From a checkpoint of a small masked image model.
Model: encoder norm layernorm, encoder layers 8, decoder width 192.
Training: soap at rate 0.0018, 9700 steps, batches of 256.
Rows from expert 2 of block 3 of the encoder, named by matrix and row number. Rows with one number belong to one neuron. Each number is 128 + 24 x the weight over its row's rms, rounded and kept within 0 to 255. All counts start at 0. Numbers have three digits each. After the name is the row's rms in percent of the matrix's.
# up: expert up (encoder.blocks.3.mlp.up, 16x96x192), inputs 0-95
# down: expert down (encoder.blocks.3.mlp.down, 16x192x96, transposed), outputs 0-95
up.47 074:131141157128100099129125165126099115098128160186108099131126082128114136143136150128139081136130134143123142086105182164108115158112144138124152143136109167111163170115100102111118105151111114091135143105066109131152129115187162110154155134120106156155124139129093090100102133152109102122
down.47 089:123145089119103119136101100128131122136134102129136158112154113069136145149157165147139125112113127121150165094118132161155149092117158092146096167101117095132134152112137133169119173126121146124142151111134152168126149130101092132122182137139143139156097134151121136128182114141119102110
up.48 084:142103125146098105168067111171087145121142150111137128113174146137127157175114144110106118156168118146102123140138106132153162092116080117129136135155156125103140107158087085154146143115156141169104167145110126137145133138118136134152130088143167117084121093079104127135130090140139115141
down.48 091:105142116136138150158107182091136158147122133150144138123164132123133131137184113101176115100124120109115119061128132115119110094116140117142085095138120147145139155193120149140094091132144171114128161119146108152107121116138126125182154128069074133158134144160117137109138157128113127175
up.49 083:062083090119109096171107155086116120137125141135113159139183128095111146158153149155133139091127110127103142138118101153110126164079090159115138173108104098132121150133110135128121079145167127113103140115153143121137139134131112107161152165134116071109109155105096135142128128117142103144
down.49 107:083146102148175126117139154129123111089173126085153136134118129129144124136132142121125118100105117137097164145153141137162124137133112113122099173140153144143127110123137118138141165123105123127141121119126121117105143106141088182063158140118132144122112080128122158092136166106154117099
up.50 112:112163131105164163106157145150119155106142132156115141155155116102150105157180080117133123140149118142188118120142172139094127122155135130133107132084166136123115114164146104105132115126101097105140095123129127138104135162094163072142116081095178079096150140159126152121101118107149147150
down.50 108:097158120119115136131092151142136138125101078138153099154107149102134148171171170162148189101136142158151141122131133108107129138129097132122170121045112097165143126153126120092124142132107134106180100138124163131146104109134163137133150142106097163089129135126151113132124160099150104120
up.51 086:111088175158130151108113106135112089142126131151124133145094113151115184110115123111151145144095109159146097078163122166090163165121128127130139142111144109134101108107129144112090122129097088105099118113137134110141108157122112112098143136132106136117156138127160144088159109125142155144
down.51 100:141126100116125115171141120125133123113110101122152105153085128132082134127113121137121161138117100134113121126114163126106142160135177137156097105094121138119141166129109121136148118129151132126078170088149173120149136141146137113130144121141128142137141116141143126134129154134132165136
up.52 076:128170098122131103135157109123114108137124141134146113095117131134169124180116153130169155146142130142130108116172098113106154130115100098162076118098098138115111105087095110157106147151152119171094123156161126105152099095093150129112150143138151082095135129143109124178158130103118121105
down.52 089:125131185131120104149137113161135125159107115138125144145159152130134119158138088169070125096142130133153129117114147121167109164121122137095104086132088153122151150163164120109114094112153135104116114121112155167157078128139097148107141154136074115129143093145125127095143122143108126126
up.53 076:082129114146149106133126133085128144126117178119104131103140168116151113130111122143115140150105117118129087131131150098098166160092050110138173150183118132134117148125104107131123159137126097136117108110072138150124141133129126103099095128113152109148112133143120144070130118107174116106
down.53 082:129113110160128132146098111134121096110123106135099147125106107141169161084119112132108107078145120092138153125107159152123134126113166106130113112123160180075127135137130123188104136139128096134113154154126145092136174128161180093138164095117129169152087133108136157164101155133135142113
up.54 123:140119124098128113137115100129117127126104159102131120139148115148112107116129116108103119103128135086151127173096131175155142134118122124108107116155154158089123154119155128107186195137147105154098106161148134093174153158151148107162123098168129138147138130139155120140114080148067149130
down.54 125:145097113119114129098175098129144126159120123157136122110093122118161149090091137173153096107116142102148118119164152173105095152177117092134101109146146148170131104143141125159162097118110134113148130128147137148119115141110090092133148136095097134105133139128058131146146093138109149155
up.55 136:113116103111100120126137144187135114126149157111136146161083159123114123102130125138129117141115109114122104122114131108130109141119121142145086132093115088152105145101146145107114146129144167124072149096089198086120140095103164180113140110155127110170133092133168121149139097122098138089
down.55 126:124152134128114145131098104166094148120130112132136078108141167150145168140053142097124066131117151152116125147148099183138117134106125168091105138110106155107111156103110151146135133134170128144142054118085125148108144142117144173139155137087120177137159119109145117137145109090095139160
up.56 118:156137087116075127143088104181116115082148127120134105107094100124125103099050099118113122139124126172097119127151126112151145139111147162074108122106132118122139129085111098080137119146105093149134069114128138131093166111120136147138125114123116133137142117132105155139127122135147119126
down.56 119:126119077130156145124120119110107153120159126108182149131122135146125154079149146139120116119147129105104112138145124165122157149101096132121108159078117130156127169153115113135174142121123091111134086105113118144135116154105072162133101165113130121109135134121147139123143103138111106173
up.57 068:161139135146154172146107122102161113151139127144060115115101168139098131120150119162133118135085131122139112151176105143121131144136133176122120145138135135134115117144143112111136103127144154157124151155136128135138122107120149105110115115125107090141126110173118078156161163127123118102
down.57 082:117154170102139156143154196123126126138104086129132143131124152129097144134147121132182150093111126136091121131137133114137124139136133112132111167104100168118143099113124123135099117098105131182142137124151135160128103136148115101115123145121134137137123114206148108146111137128179100125
up.58 101:090152117179131136116104125169138104126145139166177148161097141143124172146148118115136117126100147122150134121151108130181106135121123115109116147137128078136141125153119113154161109121112155109130180136099179080145156139066111112152109106103151151093117124108094084144132105154133124139
down.58 095:107124114139116138076129171085148179099096114118136105118093095179113129142109151097150162116131122111160119154129135141128143113101126101110105083118146152152169161123123132117117110124164159173131134155133162125148095103112138137135121162093128125156134132149084138138102138153171130159
up.59 115:135148174158148176105104124189182114125107104145139157135150120131146124090090203103094099162136125146139117134156109136074132171142129157107131135103115078122164139100135166160100120123090085111136147115134135160140157172135145127125159124134117107119173110122121121103131158088113129102
down.59 119:112131139135152115126106134126118151125099122111152118142136164101109144146135170126170130150119136133125102115108163132158138133112152145149103183148134128138101154102144103141124149123121145119108089154136136120108148100107085132135095176097114145170137157131132169133114146110068156165
up.60 104:135165128153120147146059127117134113156133145102153135133152125146137112119148147113088142120172068098145135185132132151146096109119124137108122126139169092094085143178150128100147114121130123120158126131117097153116158106126123156162104129100140155106163105162163117154131137096153129129
down.60 116:110089121103082145100112139136186149144125154129112126069144169150118141160154132126131093097112091126159142147128129129113109134151088085125131105106125168128115143100126122166107100138134127112139113150089139136114096151090071181146151114126106106156116074128124100092130124151143099142
up.61 043:101150167115119128127141120140117103160168107129139150079122157119094173127144157133169085119101134133116137098129162137116159161154132141121112122111127137110098130078148123140076081109115161110119135122116153130097095119124136147086125164115132162160146135105141111153134140109152116113
down.61 047:148121152124178128115121112075125116107126118109131144131110118161178141123171132112085154119132111116164150109148108141150123110110085111140133139116156124121112134121122147116108120122128106075132172106172134159145050120135112110151123104077149137105128126113158113096085095123135160125
up.62 112:058113085094116132106088157138116100113166139166107165116119166132121152110101093135145081083103162162117127106135120114119092118135089131107130073143142148153142178111118093163160098147160146130090141154138138118116117123128109144179147152126174104160111132092127116145165127117143124122
down.62 115:113100141133097125168125102117158090130117110105122129166089147067130138110116171107144125126103122156113146161146155142154150081106088118112100158121094130116153123149139149159140127110134137149130112098109115107099150132139116117167152129162096168124092185108160143095130118123136131156
up.63 069:179112090136100151131123145112093137155139080142154111159111140120137168135100083171110135165164100110123126099166102157122158114110111131090136151140105129129130158138136091129103201188147106169092110130112122117074145122186121142091100174123150107103118151140088114147125124131139139107
down.63 070:158159177130127156199149128148127114094133120112145121118146123179143125095109102120152133138141115129105154099090111153133091137170131134138107120099134167122120112126141179122137141125068104151101120112129110101141146135109114126086125081124148168112161105125107168091083149138139104150
up.64 118:115116108086107132135103098107113162069144145106126147092138162118129115128106158110122105153099135097124105140145114198138163093087164127103146144129163090140151140134121135096135151121138114121111111154151126109152100157100114098170142071145141146170148112120148102129140127120150133107
down.64 113:161114117122096093127164152184149117121104102124112121164163109141122143134153163165145142073140149120138149157083122091178139179135148168122108139093129145086095158147131107163105160165142133158129161100098150144142128126100112142116165149073148122118156141167165135155115099146111141158
up.65 067:133150156119120094138116132132146094143142151122165165110124148108136135127148112066144143124106122144131153088136129105164117186135128136113090147138116123164130107151146115182146119126129107085161145124152120108127150166154140116087111138085117092141155176121134150159108132147152096147
down.65 068:133099117146147141106078099096137114123122124120120129117115181129177132138087152161113149114151126150128121131173099107115093111073155134121142110140158137113120175124118096166131121107103150124122126105142145172107163130150129155135128123148135131136163157105092135135149115142138199175
up.66 084:128104114127155152115095118150086101117131117111142128094140158117105145178170108087138125168101120094131156145116098153082128171116141142152107142140114131132138100142150110101096149068150132126107142124117108138165117166085134104136089136161155112095154145155083115124138119161140129145
down.66 085:125137138089150151126131135108083130165181110118135122101169104106129099106148145116121131126156098145115142120126156127108114161174147100104145157125130202147133143126136135100111097118111092154140129097131126114117115142157140128111105145079139154100163126132145078132115126129158105079
up.67 122:161173111104141154147130133138124138090126100106131128156139099099145136123088108164124141105142107109104091100086129120103148100096103145112093129100123130146145167110107089136183152156142123159116108160125160136114081102115106131163098103117114094134130091102147116126120170113129115143
down.67 113:128126120168151102117158082112132087111153150102144130149072152145127112150146116153134145151150157144122128160136079120112118167208101132163138152115135183148156114157172112120116123087126118121090080129131161129121132082134120124137175106118132102120121140123110128068094145120125131123
up.68 111:101122100151120120119127106139147160114108107140112100100123102140156151135122124124125119134085138132118145153090164107128175152143166158136134089130125096097139143158121151111163173123119165128099158115166138090123151164118105121110083132129121117143145154096117118125123140126071141122
down.68 101:075097104098153123119112163140138115137163165131118153140148108133152161104141089103096112150096148108134141113124097153189104146121141150126093095132104147135082135129097103137108088114156141108158135137139133142132121144103092137129174137094142138133148126146120085163134087157147137105
up.69 104:138107126162154123127140152130147073151117097155151135119160128135083147115115063110140124101129093143142121126145160099133131118113091132127127130145101131117100126142128117108126170141140141150071127128135115146124135107104098113152155184135116101136097119138153115145117111103099136118
down.69 106:094119168133138126100131130069127071111138163130170169145109171155132150138119120153163145144160189144088091155151114121087154142183115095155143135091120100144162121144118116086140151108131121098113104156167114135145132132147137111157136127153130095172140123128065132115112155140153131117
up.70 121:143075167145138111079096166159112134103141107107105140137133129100157155127128125158144150125109150163086059154125107109111155142105131112114123130128117160117148148120131136109137170150172148135140137153097123128100121120116161129162131201142108149140123096137111135144129119149164099157
down.70 124:116089145138093124146142144155147120145090131112151178146097142122139119171097118156102125146158129118092144161145133149120103102153102118083132140163134122150162130153124109129104115132114118127146167126107155146133143119136086142202150112114132097151096150145099113106124133067169113144
up.71 120:113116092161095092160126121126181136112111115125091130157160123151130165071118191146119120137138177106115092189096161155110181124116167114154151130098143102140110139104116143111142126150156105097092118090114178139127135144155153103118155118117128119172119188135129113132144115102104142115
down.71 119:147148136088139115131109105149118110148082093144120130097095104110125105140124087123109157126115083161093080082141115142137097144120092161134148099121125147118110158113116123119085107121138132140129090167119131149118146113110133168163103120139145175131099124120109090138135096139138125185
up.72 079:073120113106170104173087146139115134184113171121121124140110134088119146115132138126126148182157138141119110143181125159133135110094113148137126117121131142125126142189102123120098162099106102170103117143108119148129110131172144137135136130103122108131111114135107126101087090119154149126
down.72 087:138133086136130133167131122131154122124146120126102142156143141143152147092111118133104186149131130145151137114138114086142108116083108116162154101150135101095110117132125135136147147144106105198129122054150172110107148123135100142184134095136103125068150119165162146104160155113097126111
up.73 059:151120088130157135105130102139106123105135116094169130132128071115081155121138146105152084100116120109133173135139101111148113109118118133112123142171151151135099155130180109158120114114141137115080145160126121156121127099137112126117117099141127120137132095145109104142111100102078125120
down.73 062:134145106148147140113150123136126148164128092091105128101108113120096103117143100073150099124133111108125106091138143176140135142158089145159151141157148115142110137158156144135139083104104120113113136095122110152134146143118165111126101102135201139144117074108130108139103146124155149143
up.74 067:169144151118190156172131129133122138136189176126143110114120150148159169144139162148086139093115148120145101151108111152126146132096127135104127125133118114118086092168134116158131112093098155121135143121140089161136146103162162116104127110113137135128144150145114134131140131141160153103
down.74 071:065148122123109174152089113177107114122153151088116123145130111120105178088118138089115162126161137149138148114177110125120152134121161120084121143121113148133078110144091082105103125105120085125143129137152154119146117138141081100159125110135113138086117107107139135111115152148166103130
up.75 105:144130134132125128150179153132153120104143134114148117116120196086100177153094150150147153164179190146142141114120171114143119114103137094147100113160117102139130091159139096099139154152104138117100136081105086148109150130144095115152132171085127121134127143110111171095116143115158103135
down.75 101:151095157114085102129148155149117143136092114125144113152107155171137117167141126142125135152127104144132134146099100073091128121140096130128179172117139145116171147081103131163094094125094136156163143155178117139131126082108153138111091149114139113156081113122139056115094137116129148151
up.76 120:116149099190135130171121156135139166131156112134138134153121138109122086153140157148123162119121142121167134130116142076156129106107090141129172128113127141167138103145136146112185104154153159160131088135162129137172088100099143116156134123126134138125127137143106089157153114174126159131
down.76 109:129132148130087121125167159090123053093095147126138106128103123137148123118160132136121096149142102155097137124117134106139155170163152087154154111095122108156158132138130117118099112104116120094158129098087128138147105141139151159141148093112109122113103135150155120141153149128147136119
up.77 105:110099115133165138154079130134167105147162115134148130144179136123138173125135098078101144078140169122104155148120117136118174169125149133127134132125138082128135097150150139147117175140089143100118120147105040111129143111163127164094118138120127122141146110111139134162137116115075123135
down.77 104:166128134151149134139100105153133080157137141131138119115109112132084115126124128164153105102115130148133123114101135120080138109162150172153142162108127151117103153136162146141087105099129141172145162130160152127146122087139153144172110145144135118122112128091131098148138092138134122158
up.78 109:122134129124131138176146143187116086101142124133135135127107150140084135122135164148173110141113142150115101114138077159112128093123138099166145113130133126122142095079170118127168152135120152187169134153123110122161141143125096173114141100135113112114137104123124146150150162149114122117
down.78 112:158098170126127125132124131122165090109118113097117136116103130116119127136114113126140117120115132170119148108121084115138133121121107159119119171097101146133100169056155113141132143111109125153119130144145116168109146120133130156124087154149150123115155115121131158086113140100134147117